{
  "tokenizer": "word",
  "vocab_size": 28,
  "loss": "sigmoid",
  "encoder_activation": "silu",
  "encoder_inner_norm": false,
  "encoder_layers": 8,
  "text_encoder_norm": "layernorm",
  "text_encoder_activation": "relu",
  "text_encoder_inner_norm": false,
  "nesterov": true,
  "orthogonalizer": "polar_express",
  "batch_size": 256
}
Rows from block 5 of the image encoder, named by matrix and row number. Each number is 128 + 32 x the weight over its row's rms, rounded and kept within 0 to 255. All counts start at 0. Numbers have three digits each. After the name is the row's rms in percent of the matrix's.
# f: cross-patch linear (encoder.blocks.5.mixer.f.weight, 256x256), inputs 208-255
f.5 083:128128128128128171128128128128149128128128128128128128128154128128128128128128128128128128128128128102128128128128128128128128128052029097180128
f.6 093:128128128128128064128088128128128128128128084128175128128166128192128069128128068128128080128128128128128078165105128128060128128128128128144128
f.7 102:128152128174128195107128128128128128164128128076128155128128175128128128128128152097128128147128128128128071128210128182128068128163128128128128
f.8 127:128128154128128128099128128088128128128178158091128128128118128175128128128159143138128128196128128128128083078128128128116128169019128128080128
f.9 085:128128128128128186173128128128128128128128074128128128128128087176128128128085128072128128156128128062128128128128128104128128128069167235128082
f.10 103:097072104112128128178128128128128128128128061128128081128108170128161084128128128128128053128128128116205128128063088128128128119225099189098128
f.11 097:128128128128082128128181087128128128117128128178014128128158128128128128128128128128128128128128128128128157128085128039128052085128197128166128
f.12 107:128128147161128128128166087128128128128128128128128188128158128166128151074128128128162128182128128128080128128128128128128095128128128128160128
f.13 103:059128128093112128128128128128083128128128128099128128097209128128128065128128128128128106128128128055128162128128128128158128128128079128128128
f.14 099:219128204176128128165128128128128128186128128113128173128128128128078164167128154128080128128128165128089148153128128128158053083128128128128175
f.15 088:057065128128128128128128128128128128128128172128128128091139128128128128093166128164128081128128128092139128128128128128128223082128128128128166
f.16 099:194128151128147128128128128128128128171128151128128128128128128128101128128128128128128128128128128128094128128183128128124128128097160128128178
f.17 102:128128128128082128128128128128128128163128128128128128128128128128128128174128128128128128128088083128076128099128128178128095128128128128183128
f.18 098:128164128128128128128128128128067128128128128128128128154128128223200128128128144128096053191128128128128128098128128128128128140128128128128128
f.19 103:069128198128084128080128106028183128128128128128128128088062128128128128128128162128128128128190128128128084161128128089155128060174128078128096
f.20 083:162128083128111128128170128128128128128128096049128128128070128155128128128128128183128128128128128184128128128128140085128128092100128128163197
f.21 087:128162128128128088128186128086128128217128128128128128128128042080128128098128080078128128128128085128128128160128128128128153128065051069128128
f.22 089:128128128127128087128128093128128128128128040128128166128183128128128128101179128192179128128177194128070103128128128128128128128128065128128128
f.23 094:192128128100128128128128128128128128128128128128128150128171128128105164159128128128128128097181128097128186221128128156128128128128128128128161
f.24 085:128128128128128220128128128225062073050169128128048128128053128128066128128128128085128128065128128148151128128128128128128077128128128128194128
f.25 119:128128128128095128168128122128128128128128131000162211128128089146128128128198100099173108128099128128128151037128128128128058138128128128090128
f.26 087:128128128182128187074128128185076128128196078068128075128128095128128128128128128128128128128112128128128128162128128128128128128128128128194161
f.27 108:128128128128128128128128128074128128117203142128128128128128128160128128128205128128128103128102085128059128128128128128102128099128128128128128
f.28 087:152128128128128128128128128094128128186128175128067128128142128230128128128128128128128171166080128128168059128128128128128059066128128173090087
f.29 105:128128167128128157128128085128128128128128140128058128128074128113128128128128128128128128128137128080128128128128128128128128128182128128091175
f.30 098:098143128189128128128128072128128128157128128128128128128084128169128128128128128128109128128128128128080054128128128128096054128045128128143128
f.31 094:076128221128128128170128128128128128161128128128128155128095128081128128111128097128128128147081079128128155128128072116165128128095128116102128
f.32 087:092128128055061128128128128128128070128067128175128128077197128128128171128128128128128128128128226128128128128102128037149164080186101128194128
f.33 092:128082128128128199128097053128128128171128128128192171174128128128039159128187180128128072128128128073000128093128157128128099086125128080128183
f.34 091:128128183128128036128108128128128128128128044186128112094128128058128128128128128109128128128128191128083128128128128079128000128082173188128128
f.35 108:128220034128078175128128128128043128128180014048101091128058128128128184128128128128128128106151128128128128128128128179067095090088128128128128
f.36 096:128170128128070150128128128128128183128128101096128090128128128215128128092128128080072128128128128128128128066128128128128128128128128128128174
f.37 090:128128128128128088128128128128128128128128176128128099128128128128128128128163128098038128128128090128128128128128128128128031184128128128171072
f.38 095:128128081128128128128128128128128128128128128128128128128128128128128119128091128128128128210128128174128082128155128128128128128061128128128128
f.39 091:128128104128128128128128138128128128128128173128128174128128128128128128128144128128128128128128128128128128128128128128173113128128128128128128
f.40 101:128128128128128106128128099128141128128128128128169128128128175128103128077128128077128128128128128176128128087128128128128104128128167128092128
f.41 113:128128062128162109128128166128106128128250128169128166128128163161069099128128128036090101168128085074128128128128169153128128128175181128128128
f.42 107:149128128128128128128128128114128171128128128128153128128128128128128128128128094170128128141046128128128213128066093128128128128075128128128120
f.43 098:128128128128128128128095128128101128150128128034128128128128128128128128128128128128128144128090128073094128128078128128073128128128128128152128
f.44 113:128128128128128128184103128128091128128093128128097128128108128128128128128128203095101128150128128071128189128102128105128128128039128128128163
f.45 102:128128128086128128128128128128128120128189046208128128128114128079128076128128160128128073128128128052162054128072064196090101128128128128128128
f.46 129:128128128128128128128128128128128128128128175150128128128128134191101128099128128128128128151088128128108141128128128167128096128066128128202128
f.47 109:128119128128128128128128142128128128128128128148128100128128128128095093128128128128128145179128128128128152128130184085128128165090128128182128
f.48 093:154096101128128169128128128128128138128128128128187128128128128128128128128128128108128128160152128128128078128128128128069085128128128128128128
f.49 100:128128128128128128128128128128128128094128128128128128128128166128047128128128106128128128128109128128128107128128128128128128166128170128166128
f.50 101:179128128176180128153128128128103128128128152128073128128095196128103128128128128077128128128128166128097128128128128128128107128128128128151128
f.51 094:128128128128128128128128128128128128128168128128128128128240128128128128128128128128128128084128082128140128171170128128128057031128128128128128
f.52 103:128225128128128128128128045093128086080115128128128071128069128128128128020136128128082102128072128128128128128128178128128128128171128128128128
f.53 081:128128128128128128128128128128128128128128194128189128128161128169128128104161128128189165128128128128128128128128128128128128128059145173241128
f.54 095:128128128128128128150128128128128128128128154070128057128128128128087128081128128128128128128128128128128128128128128213128128128071128128128128
f.55 113:180128128173128128128128128128128189128128128128128128188128128128128128128128128128128128128128128128128077128128128128128105128128128128128147
f.56 103:158128153085128172157128076128128113128094185128128128214128128128165128128128128084083069128128128170128128128163128128128128128128174128128153
f.57 094:156148128128128198128128128128128141128128128047170128128128140128128128128145128128128128128128128128128128128128128128128128128128128128128128
f.58 095:128128128128064062128241155128100128040128128128128128128128128128075128080078128128128087128128128072064128185128128092128128185128128128128128
f.59 077:128128128128128128128128095128128146128128128128128128128128128128128093128128128110128147128084094128128128128128128128128073128087128128079128
f.60 094:062082183103128173100128128082073128070101128128128156128128128128186091128128128040075073128079128128050128066128128180128128128128128128081128
f.61 114:181172128128128186097050128128214128128128128128128128138128109128128128168128128128169104172128128128128212128040150128128128128113128128128128
f.62 132:128128128128084164128128128112128128128128180086128170128128172128128128070128153128128128128128104128128128128128121179115128128040128101128128
f.63 108:128128128128128089128128179128202128099128128128128128182128093174128128159128128128128153128085100128086075073128128128128128078103128128128128
f.64 087:128128204128128128128128079128128128128128030128107083100128078128128128128128128128087128128128128128172128128128128128128128128170128128128128
f.65 113:144128088128085075105128128128128128128128128153057073128128128128128128128128166128128128128128128087128128128128128098128128128128128100128128
f.66 104:128128128086128128184110128128128128128152180071146173128128128086128128128128128128128128068142128128128161148128128128128105128128033128128128
f.67 087:098128128128128175128128128128042128064128128128004128128128128128128128128128128128073118128128128162183052054128049128128128128128128065128128
f.68 089:215085155072159128128128128073128128128128025128128128128128074044194128128128158128128128128128128128209165128128128052128128128128128128058128
f.69 110:092128128128128128128128128092128128128128166128128048134128100189128064128128128128128128128128090128063128168057128080182128128128128128128128
f.70 105:128128128128128107059128159128128128128128128128087128128128172196128089128177109128128086128128128128060128128128189128128128128097128128193128
f.71 102:128128128128128128128128128128128056068099128128128128128128128177128128128128223155128128165096050128164128079128128128128128058242128050128128
f.72 087:111128128128128128128128128128128128146128128128088128128128161128128128088084128128128185166128192128162128128128128128128189128128128128128128
f.73 099:128128128128128128128098128094165169128128038128128128128128128069128085128128128128128128128128128128128128128128128204128128128128128173093128
f.74 078:142128128155128199128128128128128128128128128128128128128106128128128128128128175128128128128165128128128128128128128128128128128101076128128128
f.75 088:128128117128128096057128128128128128128128128128128128128207128128128128128073128128095157128128128128128128128128110128128196128128128128128128
f.76 098:128128128128128128128128128128128128128128128200161128128153128189128128128167128073128202128222128180128128056128093068128128128128128128128128
f.77 076:118128128150128128128128128128128128128128128146128107128035128128128098173128128128128200128128128192035116128128128128128087128128128128128196
f.78 086:128087128128128128128128128128128128128182128128128128170128128128128128098128176128128128128128128128128128095128128200128098128128128128128128
f.79 114:128128128174173103128128138128128082128099084128128143103161187182128151092128102128068128128128128128174128128087100128072128128158086167154128
f.80 111:163128128128071128128192128128128128128128229128128157128054046128128128128100159128128128128128128167103095128128128128128128128128128184145128
f.81 089:128151128128148128128128128128128128128108063128128128128128128128128128115128157178050128128160063128128082128128128128128128128128128083087128
f.82 078:150128088185128128128059128097128128107128128174153128128159128128128128128162128128128128128128128179128128128128128128128134128055085128128128
f.83 106:128090085107073128128128128128084191128153128174128128109229073086173160128175128128128128128128128128128128189128128128158128128128156128155128
f.84 114:128128114128128128108128128128128128128128187128128128128128128128128128128033128128128128128128128077128128128064128162181094128098075186128208
f.85 121:128150163168128174128128128128091128087128128128095182128107128101128136128178153128128128128140118128128159128166128165128128174128163095128152
f.86 123:128128128128128179079097140128128128176128128128097146128128160128128128128128128128076128101128128150128128128128128128066141100128171165128128
f.87 109:128103128204062128128083128128128128128164149128128128128099128155173128105128065128128128128128148140128128186128128088128128155128179128128128
f.88 097:128128128128128180128121107128128128128128088089128128128128128128128128143128128128128128128128128128128128128128181128128128128128128117128128
f.89 095:196128089179128165128166128128128108128128128128205128128128128128128128128128128173102128190128128128128076128184128128128108062128128128148128
f.90 099:128128128128128164128088128064160128128128128128128128128128128128128128128128156155091128128111128183150128128128128187128128093128128128085177
f.91 100:128106128071128128128128128128089128128128123128081128066164053184193116161128128128128128210163058078123165128128128128128128128070128128128070
f.92 107:128128096128128128128128181128128128128128128128173160128169151128128128082128128128128128128128128128101128092128091128128104128014103128174128
f.93 113:128049109128128171128195090085060128128177128128128128128128151128128100063128128128128128128155148128158142128128093128128060171128128128095128
f.94 095:143128100128128162128128128128128188168128128128128128128103128128128128128128128128128128128128128128128060128128128128128128128128128128128128
f.95 073:128202128128128128128128077128128128128128128128128128128068128128128128128128085128128048229101128216128079053128128128128115128070128128128128
f.96 095:082128128215093152128170128158128128128108128081128128128160093088128228128128128128128208168128128192162128187128128128128068128128088128170128
f.97 104:128128128107195150128128128067128128071128077128143128128128128128104128081128128128128128128059128051085128057077168128005128128128086128128156
f.98 087:122128128128128155128176025200128128128128128128103128128072050128128080193196128064128128080128128128157128128173128128128128128128128128128128
f.99 104:128128128128128128128128128128168128186128128128128128128128153128128128128102146128128163128128191050128128111103128128101128128128159147128128
f.100 086:128128128153128128128128128128128128128118128083128128128128128128128173174128128128158128233128108128078128128128128128075128128100188128128201
f.101 107:128128128128128128128095076128128057128128151128128128128099128128128185128128111083128128128176128128107085128128109128128128155128150128128128
f.102 103:128178128128128128128128128128128128175128172128128128128125168084128148150195128128128128128128128155128128128128128128128128128128128128128128
f.103 101:113068128092085179128128153128128172128128128128128128039149128128128128128128179038128128172097128128128128069150128128150128128174151074128128
f.104 110:128128128128026174128128128128128128113128088128128109128128095128128128128128175128128128128128100128128128128128128148128128218128115128149128
f.105 104:158128128128128128128089128128066128128090128128160128157067128156101128128128128128083128128128128136128128087206128128083128106128098128128128
f.106 112:128157085128128128128128128128128157128128128087107128161104128162128128128196128128069128128128128199157128128128128128128128142205128128128128
f.107 091:128128128128128101128128128128128128128128128101128128168128128128128165128128128128128128184128128163128060061128128128128128157128128145128128
f.108 085:128128128128128205084128128128128128128053128128075128128104128128032160128128128128075128128128038128128128128128128128125128128128194210128183
f.109 102:128184128128128093128128128128128128175128128106128128153128128128081194083128128128128128075128128128080128160144167128128189128128128128149169
f.110 103:093059070128068073187163128128128128090128128089128082085128128128128128128061176128128128128128128128149158128128128128128176128094128128091128
f.111 092:025078128152128168128183147128083128128128128128144128128128128111103128128128128094094128128128096128148128128128128128128128198128128128081128
f.112 086:128077128128187128128128128187128179128128218128128149049128128187128128128128128119192128202128106128076128128128128128128128128063128128128128
f.113 126:128171109128139128084128155128128194128141184140128128128128128189128128159128128195128128171087128128128128090128128153070106171080128097128128
f.114 112:128206128081128128128074128075128128165128094128084098095128128128135128128128128128128128128128128128128075071128128128096128128128164172102160
f.115 094:128128057128128128100128128170128128128165128128128128128128213217128128128151139194128149128102128128128128128128070128128128101094128128128128
f.116 105:128128128128128164128128128128128128145128128128128204128070128128128149128128128128155128128155128128145109128128128128128128128182128128169162
f.117 097:128128128110128128167131128128100090128128128128191128072092201128192128128128128087087072128128128137128128102180083128128128045128128160128128
f.118 134:128128128171118128128128157047128128128180128092179083128128177128128080181128146099128128193061077128128128128063082184128128122151128216128128
f.119 081:128128128128128128128128128128128111067128128098128128128051128184128128069128128128087194128128128128128128095128097128128128128069128128128128
f.120 099:128128128128128142128128160128128156128164128128128128128128128167128128128128128106156128189096069165128101128128128128099128128128128128184128
f.121 089:128128217128128108128128128128120128128100128128074173197128167128087128197128128128128128128128128152128128152128128128128128097205077128128128
f.122 133:128128169165128128128128043195128128089128128128128144128175128081128128128128128128128128172128128128128052096128128157073128082128128102128065
f.123 108:128099105128128100153160139128191128074128128128128128128128128192128128128128060128073128087067128128128128128128128128172128128128158128164161
f.124 101:128154172128128175203089128128128128128128128128075094128077128099128128063168128075055128154128128128128128128188128128128128128128128128128128
f.125 101:128128075128093128128128128097209128128128128025128128128099128128128128150128128058160128128128128128191080128128128128128128197128128109128128
f.126 090:128172128128128128128128175128128104128128128128128128166128128128128051128128128128128128128128128128128128058102073128128128128128128128128128
f.127 090:128128213128128180128128128155128128149128157128128128128128128087128128175086128128071128110128071128128075128128128128128128128089128142128128
f.128 082:128128128187128128128128128100128128128128128128151140102128128128128128128128128128128169128128128189128128078128128128059128140128128128139147
f.129 120:128052158128128128090114105128128175128148171128083160128128128128128152128096195128035128128101128128128128102128109091128233128128070128128114
f.130 100:128128128128128128128074128152128128128128128128128128128128051128090128128128205128128189128128128100055128128128128128128196128128128176128128
f.131 112:167179162128128167179128128177128128172156128128128143128071182128128128067128085128128114128128079128085090128128128128128066093128128128128184
f.132 104:128154128128128128110128093075128128128128169128128128128128128108089128128213128128128128128111055128128101128168128128083128128128128128065128
f.133 100:128128128128128128178059157128128128128128194128137128141128128128087069128059128159128128075189128128128128128128178159197128128128128128154099
f.134 102:174128128128198040028128128128128128099098216128128128128220128128128128128128128128128128128161128156128128128128223128128128128128128095128128
f.135 098:128128128166128128160128128128106128128128128128128128227128128165062128096128186085128128245128149128103128128128128078128128128066128128193117
f.136 103:108128128153128128111128128128128128128128113128084128128083128215164173108128029128163128234111079164152128128206128128186061128101150128200128
f.137 098:171128128128173128215128147128128128128128151104128171128128089108128128128192128094169128128128166128041128128128128128128095128128158088128128
f.138 085:168128128128128128128128128168079128128128174128128128128128128128128128128128128128128128212128128128128128128128128093128128128094128128128111
f.139 096:128128097128128128128034182198140177128128128128164128069185128104160128215128166128128128128128128058128128164128183128128152190128184110128128
f.140 088:128053082128128128128128128128128069099059128128128128089128128085169128072128076128128187128128223103128128097063128128128128128083128128128128
f.141 094:128086128128128128128128128110128072128184128128128072128128128128128128128103128128128128128128234164128183128128128128128160128066128128128128
f.142 110:128155128128128128128128128128128190128089128086128128128062128086128128128128128166128128128143102128128128128093187162128065122128128128128128
f.143 097:128128128128070175146200128188189128106128128128097099128177128180128164128128087128128128204128183128128128089200128074128128128128128062128072
f.144 096:128128128083128178080078128128128128099169109128128128128128104175128050154083128128186098128128128128128128128128128128128218128128128128128128
f.145 092:128128128128128128128128128128128128128128128128128128128128128128076128128128128099128128199128166128128128081089128128128128128045128128128128
f.146 117:128143128044063165128072151070093128115100174069128083070128128110128128128128128128093128128083128200067128128143128190058128128097070128128109
f.147 101:128128128128128128128169128128128128156128035128166128128128160128128159128128128128128128128128095128092099128128128128128128128172151128128128
f.148 088:128128128111128128128128128128128093188128128165084128128128128128128105128128128128128128128128194128128128077128128128128128128128128128128128
f.149 111:128128128058128128128059128098128128128128100195128128188128128077162087083128128128128057128128128128157128164117128128128064128128128128128128
f.150 100:162128128128128128171128099128164128128145140097100128128128128128105128128159146074128128128128128147128128189128128125102128128158168128128128
f.151 099:128170128128128128128128163128128128128128128128094103217128128128128076128128128128128128128128128128128128128128128128128128108079128128128176
f.152 120:169128128128197128179128128128128089128128128083128128086081128128128128128128128096186100152128128128128128128128088128128128128128128145128109
f.153 115:165128128128128089128143128101128128128128128128128128128078128128089128128150128107128128128128101128128128128128128185072128128128128128188128
f.154 108:128128128128128128128128109128159187160128202128128128128128145128062074128175104128128155128128128128128128128128167095128078128128128128128198
f.155 100:128128048128128079084128074128193128070128128128128087170163128128128128128128128128128128156128128076128128128128128137128128128128128159089128
f.156 078:185128128128128128128128082128128128160128128128128185108128128178128128128128128128128128128107128128128128128128128128060128128128128128103128
f.157 089:128128128192128163128128128128128128128128128128128128128128128128080128128128128128128128179128128054128128128128128128128128128128128128172155
f.158 104:128128128128128160128128105098128182161128128128156088103070128110128106128128161128128162113128150128128128128128128182128096128128128144128128
f.159 104:174071128137128128128128128128128128128128128128128149128128128157128115128128128147128143128071128128128128128128169128128128128098128128128128
f.160 108:128096110128128164128128128128128151128106128128182128128128128128085096227163128190128045128128128075101128128128128172128165128128100128128128
f.161 096:005128075128176128128089128128128128128128128128052103152097128128128117128079128128128158128128128128158128128128138128128128128066128128094128
f.162 096:128128198128128128128167128128128128128128170128128128128128128128128128128128158128128128128189128128128090128128096128128071128128128128175161
f.163 095:128093204153128094128128128128128128128128094033007128143038128052128128128128128128128128076089128128185128128128128128067128128128128128084157
f.164 085:128128128128128128128128128162128128128128128092128128128128167152079128095221128128179128154128093128128128128128128162169088128101128128167085
f.165 087:128128128073128128128128128128128163128128128128128128128128128128077063128128128128128128128220128128128128128128168085128128128032128159128128
f.166 094:128128128128091128081128128128128073128128128128128128128128128128066164128128146128081128074128128128088128128128052128193128128128128121128128
f.167 104:128128128128090070128067128128128128076128128128128101128086099128166128065128128128128181128128128128128128128154128128128128161128154128159128
f.168 081:128128218128128128128128128128119128148128128128099153128128128128128128128128128128128128128128128128128128075128128128128128128019153128128128
f.169 091:089178128128128128128128128128128128157128128114128128128128081128128128118128128128128128182128128128128128128128128118128097128128128128128128
f.170 105:128128128128128128128174089174155128128128128181128198128137100082161128128128164128128128128128128128128128150128189178128169102128202128128128
f.171 087:142128128128128128128128128128082128128128128128128153128128128065128096128128128140128128128128128128128128128128128128128215128128128128128128
f.172 084:132128128128077128128128128128128128128128128128128128128101128128089128128128128128095128128128128128128128128128128205091074128128159128128128
f.173 089:128100128128128128128165189128097128077150128128159128128196085128082110076128189128174128240095190128128128128128128128128210128128073128128128
f.174 086:128103128128128128070128128128128186128128190128128128128064128166108128128203128128128128196128128192128128066128128128128115128128128128128128
f.175 094:128128128242080073176073128128128128062128176128184128128128128128027128090128128128128128223128128128128087128180104128128086064242087201128128
f.176 098:128128128128128210128128112128128128128128222128128128128128128128128128157128109128128122175128128179083101128128128128128128128108128128145146
f.177 113:128091128128128128128143128128128185128108128128128128183128196128128128128128128128102182144128128128118128128128128128088075138161128128128128
f.178 091:128128128151128128128128128128128128128128128128128128128128128128128128128128128128128182128128128128128128128128128128128128128128128145128128
f.179 109:050128079128092128128088128128128128159128084128128128085128128104128156097128128128128128024157128110191150193128128176128159128128128065128128
f.180 097:198128128112188128128128128128128128036128194128154128128128171128128128037128128187128128128128128094074128128128128128128128128059128128170081
f.181 103:128160128128128128066128128128128128128128128128128128128128128128088128167128128183149128128073128128128128128128128128128128128128128171097128
f.182 084:128166128128173128067128128128070099128070128128203128128128128041128128112128128128128128128128188128166128128128173128177128073128128128216064
f.183 094:128157128128128128128128128088128128128128128128128128128075128106150128152128099128128165128128080146128150128128128128128086128128161147128128
f.184 099:128128065036128075074128173128128128128128076128128073190128128161177128128172128128128128128128128128128128128128128128128128128128128128172128
f.185 109:128128128063128128190090128128128128128128025172128061128128112128128171128128128028096128086128128128110128128019128038080083128128178096128115
f.186 106:128128142076173128128128128188128128128178060128128128128128093099128128145128128085209128128216128142148128065128128128128128128109128186128153
f.187 085:128128128128128186128128128128128128128116128128079128128049106128128102128176128128075128128128128085060106128128128128128054128086128128128174
f.188 116:205106128100166128066128128099128128165128128128201147128128128128074128128191189128128128110082058128128128066128154168128128186128128128139128
f.189 097:128128128128128128189128128128166207128064158128121128128085128081158128128200150128128153128101128128128128128159128128041086168170128128128128
f.190 114:128128095128128104128115128157128118179128128176128085128218197149128128128079128081092128128186128128052128128128128128157128128088191105128162
f.191 095:188128128128128195128128128108128128176128128128128128128128164128128128113128128128128170128128086128128128128128128128128128152128128128128177
f.192 099:188128128123155175128128128128128128128128063070116112128128128128128128128128128128128128128066128128128100052128128128128128128128128128128128
f.193 106:128128128128097099128184128115128087179128128078036098128128128163128195128128152128169128200128081128049128102128128128128128128128078128174128
f.194 090:128128081128128128128128128128081152128128128062128128128128128101180128128128128136128128075061128081128181215128128107128128128128098059128128
f.195 093:128128128128128128128128128128091064098128049170128148128128128128128141128128066128087128128169184128190066128128128128128151070159128157128153
f.196 106:128128128128115139128175083128128128128165128128184128128128098094128177128106083128181128120128151128128174128157146128078110054128202200128128
f.197 088:123174128128128128128128128100167083128128128128128063128067074128128128144128106099128128128128128082095128128128073128084128040189128073128128
f.198 084:176099128128148128128128101105128111128128128091128102128159128208154128128128128060080161156128094075128128079128128128128075096128190128128128
f.199 085:094216128128049128128128128177128128128128128128128128128128194097128128128128128079078128128128128074174120128128128128128071128128128180128128
f.200 102:128096186128128203128128128128128128128128124128128128164128128106128128188189128128128181159128128128166128128128090073079192128128128128128128
f.201 089:128128128128128176186128128128050128174128103128128174064162128128128128128128128183128152091128103128085128128128128128128051128145172128158128
f.202 074:050128159068021128128191128128128128128128089179128128128128128128128059128128128128128035128128213128128163068128128128128185128128128093128128
f.203 104:128128087128193128128121128128128128157128092128128128128083179128128128084184128128095128128087128154128128128172128128128128128128128128148128
f.204 086:094128128128128128128128128128181128128128128128128128189128128210128128128128128128128128128128128128128128092199128187128080118091128128128128
f.205 078:128128128128128128128171128128236159078128128184128128070128069128128128128177128128077159128150128040128128128128128128076128128128128075128128
f.206 094:128128128128128182128128128099169123120107128128163079128128128079128128128164128128128128128128128154128007200128128128059178128128128133088128
f.207 106:128128178052128128078052088128128063128128128128098093073013128128128128128100065128128204128128128109175191128128086096160128128059128051128173
f.208 088:000128128128128128128128193128057128097128128128128175128080128128056128103128128128128128128128105128128128093128128128104128128128128128155161
f.209 089:128000100128161175128128128128128128192128128128128128174128152128085128128128128128128128128128128128128082072128128128128128128128128128171189
f.210 093:187128000128179128098128145128128128128128128072062128128128128168052128128150097166128090128069128145128128073134128128105128128128174128128098
f.211 103:128128128028128128128128161128128128128100128128128128184128089128067146128128031128093128128090112128128146056081099128128095128180128128172128
f.212 101:072157128128000128128128100077128128200128128074128128128110128128128182128128128128128128128128128154128084128128128079128128073128157128101150
f.213 105:128128108128128000097128090128128128128086128128128128128128128155088128128157128128128128128128128128128061128128128128128153128128128176128128
f.214 099:128128128128128106000128128128149128128128128128128128128128128128107156128128150128128128128128061128128166128128128159128090128128128166128180
f.215 095:080128128128128128128030171128128128068128128166128176128180128128128128128128188128128128076093128128170128176128128128128090128161099109128178
f.216 102:067128100078156157155128046128150128128128153128128128128128128128098128128128074128060128128128128128128128201095128090128128026128049128128128
f.217 096:128128128128158128128163128042128128128128128183128128128128195190175128128128128128128128128128128065128128154128128128171080092128128128128128
f.218 103:128158128128085177128128128128000128128180128128128203128083128128128128073163077128128128142128128128128113095128128128128071128143128128128128
f.219 103:128194128128128128128169058206111000128128128128128098094128128128084128128233170128128128128128128128128128227128128128128128148128128085058128
f.220 095:128128161128128128180128128128128128000128128079058128152050128098065128128128056128128128128128128172128128128102128128128128128128163115128128
f.221 106:128128128128128128128153076128128128128000128128128128128128128128128107128192128128140160128079128128128077128128173128109098128128128128128128
f.222 086:128128097128128128128201128128128128128128000128058128128128138128128128128128128128128128153165128128128128059128128128128128128128171128128128
f.223 134:128128128128128140128128128128046128128128128000088220068116154189128218128161172128128128128048128128128128021062182128150128128087128146128217
f.224 100:183128128128128128087071156128128128091128079087000128128128128142128128128128128171128128128106063128172128128128189128161054179165128128128128
f.225 083:128128128128128128184128159128128128128128128128128041043197128128128128227128128176128128128128128128164128072128128128178128189128087128128128
f.226 080:128128091128128128128081128175103128128206128128128094000128128151128128128128128095128128128128128128128128170128128128128091128128128128070128
f.227 127:128088088128128167128150128128150211128128106038128128188000151160128128128164128227128128128092128128128172095128128128128128128158128128097128
f.228 091:128128128128128128128128128128128128128128128064100128128068000128080128079128128056128128147128128128128128128191128158128128152088147128128128
f.229 114:128128128128128113128117081128128128128128128179128128103128128000128128100128128164128163180128067128068128073128128128128128201091128128128128
f.230 118:163198160128128128064128128128128128090128128128056128128128128128010124128150082128152128128119100141087089128128128128128064128128128128079092
f.231 094:128128128097128128128128128128178128128128128128128128128128128128106000128128128128128128188128128128128128128128128149128128128079128091171128
f.232 093:160128128078128128128128128128159128070128128186128128128128158128065204002128128128147077128128128163128154128128128128128244128068111088128060
f.233 095:128150128128128128128128070128128128128128128128128128128128128128128118128000128128128128078128128128172128072128128177115128128128128128080177
f.234 095:128128128128128128128175128096128157128128128071128162128151128228128128128180000128128128182128128128128049098128128128128128128128128128185128
f.235 108:128031128128090128157128128128087128062149128128128167128128128075128165128128128000092128128128128174128101199167128128128128192128128094128128
f.236 104:128077128128128128128114128064128128128128128128128128128010096128128128128087153128128128128128101128128098128128026128128104071089128070128070
f.237 109:169128128111128128128128160195128106128128128128213064095128060128128128128105128128080000128098075085055128082128075080128078128073128128189144
f.238 120:128128128096128106128162188128128092104128128128128128128156128174128099128128128168128128000128148128128182069091128128111128128085096128171128
f.239 094:128128128128128128210220172229080128085128128128136089128103167128128128128128168128091057128068159128167128171128104082128128128128128128128052
f.240 114:128128128128128128047128128128092128128088128101128193128128128178128128128128197111085158128163000128128159160128128128128068147128128128128128
f.241 090:128128204178128128128128128128076070192128128128128128128050128128128172128128107128128190128128092000128067128176190128128128128128128128128128
f.242 111:106128128128128096157097184128071128128128087128087219160078089128128128095128125194128128128197128128002083128128062182128159128128128128128128
f.243 114:128059107128069037128128050128072128128128128032190128128128100165128151102128128128083128128128128128128000128164220128128128142128159128154128
f.244 110:128128128128080128128070128128128182128128128128128128181196046082128128128170154174128099128172128128128128000128128177080128128128128058128128
f.245 088:082128128128128128128095068128128128128128128128128128128128128128128128128128128089128196128128095128128082128000128128103128128128211128128128
f.246 082:128128128128128148128090085128128128128128128093128128128128128128128128099128128128128128195128128128087128128128000128128056128080128128128128
f.247 097:105166183128128128128128128055078128128128128113128129128085128128128128128128128128128079128128128128128128128128128000100098128128128128128128
f.248 112:128168171128128155174128128128128177104128108128107128094063147075128083128167128200128128128182128128066128128104084128011128128128128128128195
f.249 136:128070128184128128139074093128128150089128143173075144128173128068128128128128128128128079128128128090092074128128128128038000128191128128090128
f.250 091:128128175128083128128128128128128128172191128128128128128128179128044128170060128128128128128014081079128128128128110128128128033128128177222128
f.251 102:092128161164128128184079128174128128128128128128128091192087128128128128052128128128155076047128091128128128101128128181128199128206195128106128